{"encoder_arch": "preact_resnet", "model": "contrastive image-text model", "dataset": "simulated fluorescence microscopy of cells", "train_examples": 48750, "image_size": 64, "crop_scale_min": 1, "horizontal_flip": true, "translate": 0.06, "tokenizer": "word", "vocab_size": 42, "loss": "sigmoid", "embed_dim": 256, "encoder_norm": "batchnorm", "encoder_activation": "elu", "encoder_channel_attention": "se", "encoder_depths": [2, 3, 4, 2], "encoder_kernel_size": 3, "encoder_stem": "deep", "encoder_avg_pool_shortcut": false, "encoder_widths": [64, 128, 256, 512], "text_encoder_causal": false, "text_encoder_width": 128, "text_encoder_layers": 8, "text_encoder_norm": "layernorm", "text_encoder_norm_position": "pre", "text_encoder_activation": "quick_gelu", "text_encoder_mlp_ratio": 4, "text_encoder_head_dim": 32, "text_encoder_fused_qkv": false, "text_encoder_bias": "none", "text_encoder_qk_norm": false, "text_encoder_parallel_block": false, "text_encoder_inner_norm": false, "text_encoder_drop_path": 0.15, "text_encoder_positions": "rope", "init": "xavier_uniform", "residual_init": "none", "optimizer": "adamw", "lr": 0.003, "beta1": 0.9, "beta2": 0.999, "eps": 1e-08, "magnitude_pruning": 0.7, "steps": 7500, "batch_size": 256, "epochs": 39.4, "lr_schedule": "linear", "final_lr_fraction": 0.01, "warmup_steps": 750, "weight_decay": 0.1}
Rows from block 5 of the text encoder of a small contrastive image-text model, named by matrix and row number. Rows with one number belong to one neuron. Each number is 128 + 24 x the weight over its row's rms, rounded and kept within 0 to 255. All counts start at 0.
After each neuron's rows are labels from the 100 texts, of 14848, where the neuron reaches its highest value: "fires on" is the input token at the peak. Only what is clearly more common there than usual is listed. The data: simulated fluorescence microscopy of cells.
# fc1: MLP up (text_encoder.blocks.5.mlp.fc1.weight, 512x128), inputs 0-127
# fc2: MLP down (text_encoder.blocks.5.mlp.fc2.weight, 128x512, transposed), outputs 0-127

fc1.494 [128 128 128 194 128 128 128 128 176 128 128 128 128 128 128 194 128 128 192 198 128 128 128 128 128 128 128  58 128 128 128 128 128 128 128 128 128 128 128 128 128 128  54 128 128  76 128 128 128 128 128 128 128 128 128 128 128 128 128 128 128 128  72 128  79  88 128 128  62 128 128 128 128 128 128 128 128 128 128 128 128 128 128 128 128 128  69 128  76 128  84 128 128 128 128 128 128 128 128 128 128 128 128 128 177 128 128 128 173 128 128  64 128 182 202 128 128 128  64 128 128 128 128 128 128 128 128 128]
fc2.494 [ 84 128 128 128 128 128 128 128  87  68 128 128 128 128 128 128  73 128 128  68 128 128  70 128 128 128 128 128 128 128 128 128 128 128 128 172 128 128 128 128 128 128 128  74 128 128 128 128  70  58 128 128 128 128 128 128 128 128 128  82 128 128 128 128 128  66 128 128 128 128 128 128 128 128 128 128 128 182 128  81 128 128  78 128 128 128 128 128 128 128 128  73 128 182 128  96 128 189 208 128 128 162 128 128 128 128 128 190 183 128 128 128 128 128 128 128 196 128 128 128 128 128 128 128 128 128 128 128]
fires on: "stain"; "<end>"

fc1.293 [165 128 128 128 128 128 160 128  97 128 128 128 128 128 128 128 145 136 128 156 157 166  94 128 128 128 128 128 150 128 155 128 128 128 128  69 128 128 128 103  72 187  97 128 167 177 128 128 180 128  88 128  82 128 149 106 128 155 128 128  60 128 167 128 128 166 178 128 128 128 128 177 128 128 128 128  63 128 128 172 169  93 128  97 149 128 128 173 128  97 128 128 128 128 167  97 128 128  96 128 105 128 128 100 128 128 128 128  86 128 128  87 165 128 128 156 101 108 128 161 128 128 128 128 128 168 128 103]
fc2.293 [128 165 128  92 128  64 128  98 187 128 176 128 100 128 128  68 128 128 128 128 147 128 160 128 128 176  83  98  97  93 128 128  86 128 128 128 158 128 128 128 128 128 128 128 128 117  82 128 128  91 128 128 128 128 163 150 128 128 128 128 128 108 128  89 128 128 128  92 128 128 128  91 128 128 128 128 128 167 128 170 128 128 128 128 128 205 128 128 128 128 185 128  97 128  85 128  88 128 128 128  84 114 179 128 103 149 128 191  99 128 128 174 128 128 128 128 166 128 128 128 128 128 128 128 188 128 128 128]
fires on: ","

fc1.462 [128 128  94 167 128 128 163 128  71 128 128 128 178  82 128 128 128 128 160 171 164 128 128  94 128 128 166 128 128 128 128  82 128 128 128 128 128 128 128 128  98 128 128 128 128 128 128 128 128 128 128 128 128  74 128 128  94 128 128 128 128  90 128 170 128 100 128 128  93 128 128 128 169  83 128 166 128 128  98 128 128  92 128  99  82 128 128 164 128 128 128 128 128 184 128 191 128 128  81  92 128 128 128 128 128 128  83 128  95 169 128 128 128 128 196 128  76 163 128 171 128 128 128 128 128 191 128  93]
fc2.462 [128 128 128  85 128 128 128  96 128 128 128 128 128 128 128  59 128  96 128 128  75 200 128 128 169 183  97 128 128 166 128 128 128 128 128 172 128 128 128 128 128 186 128 128 128 128 128 128 128  68 128 128 128 128 128 128 182 128 128 128 128 128 128 128  82 128 128  78 128 128 128 128 128 176 128  62 128 188 128 189 128 128 165 128 128 128 128 128 179 128 128 128  82 128 128 128 128 128 128 128 128 128 128 128 128 177 128 128 128 128 128 185 128  72 128 128 183 157 128 128 128 128 128 128 128 128  98 128]
fires on: "thin"; "long"

fc1.139 [128 109 164 164 128 128 128 190 128 128 128 128 128 128 128 170 145 128 185 128 157 128 108 104 128 128 128 128 162 128 128  73 165 128 128 128 128  93 128 128 128 128 128 103 176 128 128 166 128 178 128 128 128 106 128  68 128 164 128 128  86 128 128 128  99 128 128 174 162 128 128 128 165  66 128 155 128 128 128 128 112  91 128  69 128  54 128 184 156 128  92 128 128 128 116 100 128 128 128 128 128 128 136 162 114 128 128 128 128 128  94 101 128 163 128 128 128  75 128 169 128 128 108 163 128  96 128  97]
fc2.139 [128  79  99  96 128 128 128 128 128 128  81  95  92 128 128 128 161 128 128  90 128 128 128 128  80  89 128 163 128 167 128 170 128 206 156 128 128 186 128 128 128  92 128 128 128 101 128 128 128 128 128 128  63 128 101 151 168 128  89 128 128 128 128 153 128 128 128 128  75 171 128 163  96 128 128 128 128 128 128  99 128 128 128 128  94 128  46 128 128 128 128 128 128 128 162 128 128 128 176 143 128 160 128 128 128 128 128 158 128 128 128 128 170 128 128 170 154 128 128 128 128  70 128  93 128 128 177 128]
fires on: "stain"

fc1.83 [128 128 128 128 128 128 128 128 166 128  87 128 128 128 128 128 128  78 128 128 128 172 157  51 128 128 128 128 128 128 128  76 128 128 128 128 128 128 128 128 128 128 128 128 128 128 128 180 128 164 128 128 165 128  89 128 128 128 128  96  80 128 128 128 128 175 163 128  84  80 128 128 128 128 128 128 128 128 128 128 128 128 173  61 148  93 128 204 128 128 128 128 169  46 103 128 128 128 128 128 167 128 128 128 128 128 128 128 128 128 128 128 128 128 151 169 128 128  78 160 128  88  78 167 128 128 128  75]
fc2.83 [128 128 128 128 128 128 128 128 128 128 128  96 128 128 128 128 128 128  70 128 128  62 128 128 175 157 128 128 128 128 128 128 172 128 128 128 128 128 128 128 128 100 128 128  77 128 128 128 101 128 128  52 128 128 184 128 128 128 128 128  77  74 128 163 128 165 128 179 165 128 128 128 128 128 128 128 181 128 128 128 128  84 128 128 128 128 128 128 128 128 128 128 128 128  83 128 100 128 180 128 128 173  83 128 128 177 128  74  98 128  72 128 128 128  81 128 128 173 169  90 128 180 128 128 128  96 128 128]
fires on: "stain"

fc1.152 [128 128 128 128 167 128 128 128 128 153 128 128 128 128  66 128 154 128 128 128 176 171 128 128 128 128 180 128  75 128 128 128 128 128 128 128 128 128 128  82 128 128 128 128 211 128 128 128 128 128  82  86 128 128 128 128 128 128  99 128 128 128 128 187 128 128 170 164  77 128 128 128 165 128 128  71 128 128 105 128 128  74 128 128 128 128 128 128 128 128 128 128  89 128 128 128 168 128 128 128 128 193 128 128 128 128 128 128 128 128  73 128 128  81 128 128  86 176 128 206 128 128 128 128 128 179 128  97]
fc2.152 [128 128 128 128  94  58 128 128 128 128 128 166  56 128 128 128 128 181  84 128 128 128 128 128  74 176 128 128 128  80 128 154 128 128 128 128 165 180 128 128 128 128 128 128 185 128  70 128 128 128 128 128 128 128 128  89 128 128 128 128 128  89 128 128 128 128 148 128 128 172 101 128 128 128 128 128 128 128  82 128 128 128  99 173 128 128 128  92  85 128 128 128  43 128 153 128 128 128 128 128 128 128 128 128  84 182 128 163 128 128 171  95 128 128 128 128 189 128 128  97 128 156 128 103 128 128 128 128]
fires on: ","

fc1.382 [190 128 102 128 128 128 128 128 128 128 128 128 128 128 128 128  97 128 128 128 128 128 128 128 128 128 128 128  98 154  93  93 164 128 188 128 102 171 128  85 128 128 128 128 128 184 128 128 128 128 128  85  70 128 163 128 166 157 128 128 128 176 128 128 128 128 128 163 128 128 128 128 128 128 205  89 128 128 128 128 192  81 128  85 128  57 128 128 128 155 128 128 171 128 128 128 128 128 128 128 128 128 128 128  60 128  91 128 128 128 128 128 166 128 128  94 128 128 169 128 128  76 128 128  83 167 128 128]
fc2.382 [128 128 166 128 128 150 128 128 128 166 128 128  93 128 128 128 168 128 128 168 167 128 128 128 128 128  82 128 128 128 128 128  96 128 128 162 128 128 128 128 128 128 128 128 128 172 128 128 128 128 128 214 173 200 128 128 128  93 128 128 128 128 128 128 128  84 128 162 128 128 128  89 128 128 128 249 128 128 128 128 128 193 128 128 128 128 128 128 128 176 128 128 128 170  70 105 128 128 128 128 168 128 128 174 128 128 128 128 128 128 128 128 128 128 128 128  89 128 128 128 128 195  97 128 128 128 128 128]
fires on: "magenta"

fc1.230 [128 128 128 161 128 128 128 128 128 128 128 128 128 128 128 128 128 128 128 178 128 128 100 128 128 128 128 128  92 128 128 128 128 128 179  74  95 176 128  57 128 128 128 128 128 128 128 128 128 165  71  69 128 128 128  87 128 128  90  99 128 128  78 128 128 128 128 128 128 128 128 128 128 128 128 128 128 128 128 128 169 128 128 128 128  91 128 128 128 128 128 171 128 128 171 128 128 128 128  77 170 128 128 181  72  86 128  79 128 128 128 128 193 128 201  74  67 128 128 128 128 128 128 128  79 128 128 128]
fc2.230 [128 128 128 165 128 128  87 128 128  94 181 128  91  86 128 128 167 128  80 128 128 128 128 128 128 128 128  71 128 128 128 128 128  75  79 128 128 128  89 158 128  75 128 169 128 128 128 128 128 128 128 128 128 128 128  83  79 128 128 128 128  62 128  87 128  74 166 128 128 128 128 128 128 218  85 128 172 128 128 128 128 128  90 128 128 128 128 128 172 185 128  87 128  84 128 128 128 128 128 128 128 128 128 128 128 128 128 128 128 128 128 128 128 128 128 128 128  88 128 128 167 128 128 128 194 128 128 128]
fires on: "thin"; "long"

fc1.34 [190  82  84 104  88 106 128 151 107 128 115 108 128 128 128 149 128 151 128 150 170 156 108 128  81 128  78 128 162 128 128 106 174 105 128 128  81 158 128  89 128 148 128 128 128 183 128 128 128 128 103  63 109 128 128 128 128 128 128 128 106 128 128 105 128 104 128 150 128 128 128 128 101 106 179 128 159 109 138 158 128 128 159 128 150 108 163 159 128  78 128 184 186 128 128 128 128 171 128 169  96 181 128 128  96 128 101 128 128 128 128 128 128 128 128 104 103 151 128 142 128 128 128 170 128 128 112 148]
fc2.34 [ 79 128  93 114 128  98  86 128 105 128 128 128 128 128 146 128 163 149 110 128 113 170 141 128  86 128 128 128 151 106 162 128 144 128 106  87 128 128 101  76 159 128 128 106 142 128  93 128 128 143 128 194 128 189  98 161 128  99 128 109 146 149 166 128 147 128 128 128 128 128 109 112 128 165  80 112 101 128 117 144 128 189 140 128 158 180 128 128 161 128 128 113 128 128 150 148 128 145 128 128  81 128 141 128 107 170 128 204 147 146 150 143 128 165 162 128 128 149  95 141 128 128 110 138 180 128 106 111]
fires on: "magenta"

fc1.377 [128 128 184 128 145 178 177 160 107 128  87 128 177 128 128 211 128 128 128 163 128 153 107 128 128  79 128 104 151 128 104 128 153 128 128 128 160 128 128 128  85 128 128 128 162 165 163 128 173 177 128  79 128 128 128  73 128 128 128 146 128 128 128 128 128 128 128 128 128 128 148 169 128  87 128 128  64  80 104 107 128 128 128  71 128 128 106 128 128 128 128 128 169 128 162  91 128 128  82 102 128 128  91 128 128 128 128 128 128 159 128 109 128 101 128 128  84 128 128 128 156 128 154 128 128 128 128 152]
fc2.377 [128 128 128 128 160 108  94 128 151 128 128 153 128 128 128 128 128 164  57 104  89  90 154 128 128 128 128  75 128 128 128 128  95  91 128 178 164 128 128 128 165 128 162 128 168 111 128 128 128  93 128 128 128 128 114 148 128  81 128 128 137 128 162 128 128  83  92  94 128 128 188 128 173 128 128 128 128 128 166 128 128 128  98 128 128 128 128  88 128 180 128 128 128 128 128 128 128 128 162  88 128 104 128 128 128 128 128  88 178 167 128 128 128 128 165 128 128 189 162  81 193 100 128 100 154 128 128 128]
fires on: "thin"

fc1.212 [168  83 128  97 167 169 197 177  95 140 128 128 162 128  90 173 156 112 128 128 128 130 128 128 152 128 128 128 128 174 142 128 172 128 183 165  93 128 128 128 128 128 128 128 128  94 128 128 128 128 128  74 128 107 128 128 128 128 128 128  78  95 128 128  73 128 128 128 128 128 128  99 128 128 128 128  78  87 128 128 143  87 167 128  81 128 128 128 128 101 128 128 128 128 128 128 128 128  49 128 128 128 128 105 128  87 128 128 128 128 128 128 178 100 128 128  76 170 128 128 128  93 128 128 128 128 128  87]
fc2.212 [128 128 128 102 128 128  69  66 128 175 128 128 128 170 128 128 128 128 128 128 128 128 128 128 128 128  62 128 128 128  85 128 128 128  80 128 128 128 128 128 128 128 128 128 104 128 128 128 128 128  81 128  92 128 128 128 128 188 128  91 128 100 128  82 128 128 128 128 128 175 128 194 128 128 128 128 128 181 128 128 128 128 128 128 128 128 128 128  34 128 128 128  78 128 158 128  70 128 128 128 128 128 128 181 128 128 128 128 128 102 190  89 128 128 128  90 128 128 128 128  88 185 128 128 128 128 160 128]
fires on: ","; "cells"; "eleven"